{"model": "image embedding model", "dataset": "rendered solids tumbling over patterned floors", "image_size": 64, "num_classes": 4, "embedding_dim": 128, "norm": "groupnorm", "kernel_size": 3, "stem": "deep", "avg_pool_shortcut": false, "widths": [96, 160, 288, 512], "am_softmax_margin": 0.3, "am_softmax_scale": 30, "init": "lecun_normal", "momentum": 0.95, "lr_schedule": "cosine"}
Rows from block 3 of a small image embedding model, named by matrix and row number. Rows with one number belong to one channel. Each number is 200 + 20 x the weight over its row's rms, rounded and kept within 0 to 999. All counts start at 0.
After each channel's rows are labels from the 100 images, of 14976, where the channel reaches its highest value: "responds to" is what is common among them. Only what is clearly more common there than usual is listed. The data: rendered solids tumbling over patterned floors.
# convs0: first 3x3 conv (model.blocks.3.convs.0.weight, 160x160x3x3, each kernel summed), inputs 0-79
# convs1: second 3x3 conv (model.blocks.3.convs.1.weight, 160x160x3x3, transposed, each kernel summed), outputs 0-79

convs0.139,182,189,207,181,175,216,215,207,193,182,226,191,175,188,223,188,220,184,198,199,179,215,204,227,250,184,214,180,168,221,211,229,212,202,212,237,188,175,174,198,232,235,207,168,180,193,231,219,192,190,182,194,200,183,179,225,184,254,209,199,220,175,217,201,209,222,219,192,188,171,225,193,171,180,222,179,184,222,180,166
convs1.139,186,205,189,219,191,199,176,208,210,193,233,180,199,237,169,197,196,245,186,197,225,195,222,215,219,217,205,209,221,201,198,191,187,241,170,202,208,225,208,218,192,182,181,219,187,203,202,189,219,168,175,219,179,207,193,237,215,193,230,183,179,182,164,236,226,187,184,210,202,223,211,200,191,208,187,234,165,227,204,205
responds to: light from behind the camera

convs0.42,194,197,195,217,209,169,196,212,182,190,225,183,187,221,207,184,137,209,215,196,198,185,207,189,174,189,195,203,178,227,205,185,209,205,198,210,206,222,194,192,248,201,212,243,181,175,206,169,214,215,230,218,179,209,222,231,178,200,222,198,200,208,188,232,195,209,196,215,205,207,202,192,214,188,187,180,221,191,115,196
convs1.42,222,217,162,197,192,216,182,230,218,161,179,229,194,238,207,222,171,194,212,242,204,212,217,192,191,202,176,208,232,206,148,193,201,230,215,235,191,210,219,180,225,202,175,198,218,198,200,177,171,217,232,230,195,178,194,254,228,228,214,190,206,195,178,218,217,241,216,200,197,188,201,185,158,214,222,191,184,218,195,192
responds to: light from the right; count: one

convs0.14,199,211,231,189,205,161,221,218,219,181,222,209,162,212,195,209,198,207,202,197,228,215,195,199,229,212,206,153,209,182,182,224,181,185,156,185,196,203,171,220,181,216,205,178,223,200,172,201,222,174,187,213,219,184,181,141,199,213,170,190,201,243,219,198,168,215,200,195,200,178,207,175,185,149,174,226,217,206,208,204
convs1.14,226,212,228,204,219,199,212,211,215,237,200,199,211,167,227,197,192,211,193,173,174,173,191,217,173,213,231,188,221,160,221,217,234,188,188,206,204,166,190,179,182,201,221,206,212,242,165,217,212,230,240,219,201,208,210,189,223,177,182,203,188,179,199,231,204,189,220,198,212,199,195,225,183,214,213,206,216,230,211,190
responds to: light from the left; count: one

convs0.156,229,222,200,225,201,189,189,201,201,225,223,215,207,193,212,206,185,180,210,192,184,163,204,191,184,192,188,232,189,201,230,208,204,192,176,174,164,190,208,195,215,209,197,191,185,225,220,209,206,221,266,195,206,217,195,190,243,228,197,206,196,188,195,200,159,162,212,217,184,192,207,199,202,168,221,181,186,177,183,227
convs1.156,201,189,182,224,204,185,190,239,203,201,187,204,204,214,246,212,200,184,213,276,213,192,213,203,195,204,182,203,226,180,166,176,205,183,210,169,201,177,178,199,201,186,187,170,185,175,154,176,209,182,225,208,172,176,209,183,205,188,186,195,199,157,182,220,221,212,248,208,198,224,165,181,184,192,185,191,196,217,161,188
responds to: light from the right; count: one; its colour: grey

convs0.97,190,202,224,204,212,181,201,207,201,182,186,185,175,228,189,177,186,215,206,196,160,185,191,200,221,191,213,157,180,183,220,212,207,229,216,221,211,231,197,179,207,208,194,164,170,212,161,201,207,179,160,211,213,201,210,196,189,194,216,197,223,183,199,200,200,177,206,207,233,167,198,189,184,178,214,203,173,226,197,167
convs1.97,180,165,205,199,191,158,210,216,174,187,209,218,174,215,195,230,190,217,185,183,187,203,177,212,222,194,230,221,203,194,208,243,187,241,224,202,229,174,205,209,213,173,195,191,213,170,238,198,198,180,192,213,193,180,206,213,204,230,230,187,163,173,194,252,204,189,193,213,223,205,181,225,217,236,155,188,220,200,214,183
responds to: light from behind the camera; count: one

convs0.135,220,183,190,208,188,205,166,191,205,220,149,168,202,195,170,238,206,204,171,175,233,205,234,214,218,216,199,222,207,188,165,209,199,165,187,218,227,171,204,164,210,202,188,227,134,175,190,194,185,170,205,173,166,195,204,181,215,177,198,208,216,204,210,179,212,203,216,204,234,242,193,207,195,228,201,209,199,185,211,197
convs1.135,154,234,212,202,214,219,194,191,195,177,223,182,226,203,185,151,212,204,225,178,196,232,223,217,210,218,174,193,195,196,187,194,176,218,184,171,189,237,203,210,182,207,203,205,227,237,222,216,243,190,170,205,198,218,209,237,198,181,146,234,234,186,225,202,195,176,219,217,207,201,221,204,231,169,211,193,193,222,229,204
responds to: count: one

convs0.157,176,199,245,213,184,223,208,180,212,195,213,190,176,199,168,191,238,213,174,166,192,154,195,199,210,211,179,180,209,178,201,208,203,167,239,167,176,210,183,206,244,247,227,190,224,193,208,193,229,212,171,236,213,233,207,286,162,176,213,208,195,197,210,216,201,203,208,201,191,173,203,194,176,173,196,235,187,205,207,222
convs1.157,196,202,220,224,210,185,252,196,203,209,206,188,160,207,190,215,193,185,209,183,209,228,199,188,246,193,240,217,211,200,190,218,214,215,221,208,213,214,214,203,195,169,198,230,237,187,215,243,172,203,201,233,205,197,221,179,183,235,229,207,169,168,232,193,202,158,208,208,199,189,181,199,189,236,233,202,223,191,168,212
responds to: count: one

convs0.89,205,197,199,192,185,185,200,215,197,208,211,201,236,201,243,225,226,202,211,183,207,166,180,179,180,215,235,186,218,211,205,178,210,216,191,170,199,184,198,199,213,212,211,170,164,219,219,190,238,241,225,219,221,204,172,183,195,176,190,181,193,209,167,193,208,205,175,194,183,193,180,241,192,198,215,168,197,196,207,211
convs1.89,200,198,205,239,196,185,214,161,248,176,193,230,212,214,191,202,220,205,192,171,217,208,188,172,155,193,183,174,206,232,209,201,192,214,195,211,173,260,178,212,219,203,200,215,197,164,176,184,177,194,201,188,196,179,158,207,206,187,211,172,212,186,210,165,163,210,245,197,204,186,175,159,206,196,199,180,192,213,228,197
responds to: count: one; light from the right

convs0.133,188,202,215,231,175,195,194,173,199,220,197,210,168,159,197,213,175,194,228,172,199,189,193,195,213,169,187,185,204,182,173,192,196,201,148,234,198,190,207,225,221,201,195,264,184,209,225,209,177,204,187,181,240,209,255,200,202,203,224,200,214,194,187,214,216,202,223,209,216,253,196,211,201,204,219,215,227,201,192,186
convs1.133,174,184,204,199,183,215,183,201,216,183,192,220,207,199,193,199,220,214,204,217,173,215,218,203,238,192,190,173,209,190,231,184,158,203,159,170,208,187,175,154,178,247,209,211,186,237,196,235,235,201,203,197,223,226,216,186,162,175,225,239,152,193,195,193,196,189,199,189,206,218,199,191,212,204,197,182,143,208,202,183
responds to: light from the left; count: one

convs0.7,201,193,179,194,202,187,217,188,196,204,174,175,197,184,150,199,225,225,227,170,257,189,213,210,206,208,160,220,205,175,194,191,209,186,192,229,200,188,176,249,166,187,205,195,219,185,181,194,182,185,218,190,241,197,184,177,245,222,190,192,191,227,187,196,184,212,175,179,180,195,189,204,219,230,201,209,202,189,214,162
convs1.7,208,178,195,205,194,208,164,189,218,205,200,201,170,196,168,209,205,201,185,142,206,190,196,229,202,193,222,183,182,229,188,205,194,203,195,189,216,189,138,202,195,183,217,197,203,215,192,190,193,194,186,247,213,235,187,188,201,179,209,218,220,179,234,202,191,216,153,209,170,166,210,204,196,212,224,192,211,217,182,220
responds to: light from the left; count: one

convs0.149,192,209,171,189,172,199,213,187,211,203,198,203,216,183,181,188,201,176,199,182,175,188,210,184,209,200,170,197,186,154,219,198,185,172,187,185,164,177,193,203,206,215,188,168,215,220,220,227,195,188,249,197,204,185,180,180,184,198,188,217,194,206,231,190,235,195,192,201,214,171,191,198,194,197,159,203,199,187,188,208
convs1.149,193,172,193,202,169,194,208,203,186,193,211,215,205,217,192,178,205,190,189,208,182,182,223,180,182,179,202,220,198,173,198,235,209,218,190,212,178,204,207,182,193,167,187,216,186,190,193,178,195,196,190,212,187,226,178,207,217,197,189,221,235,243,167,210,208,187,230,213,144,172,184,203,205,171,149,212,183,183,211,180
responds to: light from behind the camera; count: one

convs0.114,199,199,187,218,220,177,206,197,192,204,203,215,168,243,177,214,184,192,191,195,183,198,196,212,199,218,210,181,209,189,206,224,209,221,190,166,217,233,228,192,284,240,185,230,201,225,206,208,213,207,196,230,208,191,254,203,197,182,193,185,223,192,193,203,188,202,189,197,190,191,213,188,218,180,188,179,185,228,163,169
convs1.114,210,200,208,214,177,176,221,187,209,177,230,226,232,180,214,204,180,209,201,236,178,177,192,160,192,189,223,217,190,175,167,154,187,215,189,218,211,197,180,176,194,231,243,201,226,176,168,193,202,215,191,213,191,225,207,237,228,191,210,205,208,190,196,221,188,213,203,187,190,210,211,190,181,212,170,197,220,177,203,225
responds to: light from the left; count: one

convs0.91,197,194,216,217,206,189,210,201,208,196,197,185,191,214,238,226,200,215,228,172,211,176,202,187,185,195,202,186,189,165,149,182,204,191,187,174,180,207,171,186,230,216,198,227,197,216,207,208,194,202,208,234,201,235,215,194,194,218,221,210,218,199,223,241,197,209,193,233,194,218,204,205,196,186,227,173,221,183,199,182
convs1.91,221,231,228,208,205,196,200,225,199,217,201,226,213,176,221,192,197,195,192,246,185,201,198,202,189,198,189,179,193,207,179,190,209,182,211,186,214,199,209,222,188,219,202,162,185,199,196,191,199,157,178,185,234,171,220,169,191,189,229,212,178,170,237,201,198,249,243,226,200,238,233,181,211,177,175,190,189,176,214,209
responds to: light from the right; count: one

convs0.51,214,202,217,143,200,177,190,179,184,201,222,191,202,240,176,203,199,214,226,190,219,157,195,177,154,208,171,235,202,214,216,215,199,226,206,185,210,215,180,227,205,209,197,182,193,207,184,159,169,189,229,171,172,199,192,199,210,188,168,194,207,190,205,230,186,223,172,222,222,206,214,225,201,202,210,193,229,179,191,206
convs1.51,220,222,221,199,199,209,213,190,213,204,216,235,200,188,228,220,179,205,210,211,215,204,185,199,196,189,160,212,210,197,184,159,178,164,219,198,198,214,154,173,187,210,195,156,190,198,203,180,221,171,230,175,236,223,240,242,228,184,198,220,186,196,223,165,194,221,228,206,208,227,217,163,201,222,195,191,240,190,199,177
responds to: light from the right; count: one

convs0.84,186,204,166,217,195,209,206,183,201,169,212,188,202,185,191,163,192,170,208,222,206,224,213,146,216,223,222,179,198,180,210,219,203,181,176,193,176,178,155,202,221,193,207,204,213,185,236,183,224,206,227,158,211,189,170,180,177,210,221,206,233,205,227,195,189,219,142,233,171,181,198,210,189,186,207,188,187,164,195,194
convs1.84,180,208,170,207,202,190,209,185,221,201,204,207,235,186,176,188,211,215,183,228,199,207,199,175,197,210,190,217,175,199,200,164,193,195,208,188,153,201,196,186,191,198,222,214,213,217,184,211,189,189,182,220,204,196,190,186,213,209,149,163,204,258,162,204,250,187,206,198,188,174,188,226,220,165,150,198,180,207,224,248
responds to: light from behind the camera

convs0.75,194,218,207,187,214,215,208,186,210,198,223,202,219,206,172,197,199,195,191,177,216,196,204,169,195,224,217,214,206,202,205,195,199,209,185,218,225,208,199,176,208,219,194,199,124,172,197,186,196,128,187,203,196,203,197,146,167,176,194,187,222,225,205,182,192,205,192,202,204,216,188,207,218,195,190,204,213,177,152,179
convs1.75,199,203,180,160,206,179,200,236,213,208,197,203,189,164,159,182,237,199,206,206,209,196,217,178,206,213,204,181,246,189,228,210,202,218,202,205,212,195,192,207,220,215,214,171,152,184,200,200,195,149,191,168,198,202,191,169,218,186,188,202,174,179,199,203,209,200,207,205,191,172,188,177,178,149,179,179,187,209,162,174
responds to: count: one; light from behind the camera

convs0.83,207,185,193,222,211,214,174,206,224,189,198,168,200,193,193,227,222,199,195,169,207,182,178,196,209,204,194,177,200,174,216,211,196,161,209,201,218,215,158,230,173,225,159,141,183,219,193,167,171,204,185,170,176,205,185,166,169,154,193,179,163,230,193,217,196,209,216,224,174,189,183,218,221,176,200,204,203,188,188,224
convs1.83,215,187,231,203,196,209,174,173,175,213,198,183,201,162,180,196,175,203,199,219,204,196,196,156,196,205,187,221,181,178,152,202,200,199,245,190,186,219,187,167,187,217,220,184,210,208,201,239,202,184,218,211,198,202,181,176,197,230,147,208,218,225,212,179,184,156,191,205,212,200,189,166,206,216,200,219,199,221,192,204
responds to: count: one; light from behind the scene

convs0.25,176,204,164,186,207,197,167,200,211,182,231,193,228,205,209,219,142,201,171,216,215,181,239,212,193,229,207,208,192,227,216,187,186,208,196,217,219,202,152,199,218,253,224,238,162,218,190,190,204,175,226,172,220,208,223,192,211,201,189,211,201,164,187,200,161,198,195,193,203,201,180,206,193,217,209,167,203,181,148,192
convs1.25,205,227,220,205,194,195,211,191,198,210,226,193,176,217,192,191,239,221,202,189,209,152,211,182,203,180,182,179,195,188,189,201,188,231,238,199,208,210,171,143,222,193,197,196,245,198,184,181,211,204,199,216,236,178,186,205,233,232,197,203,160,229,221,225,212,220,225,194,164,171,193,217,198,209,216,195,198,227,245,222
responds to: count: one; light from the right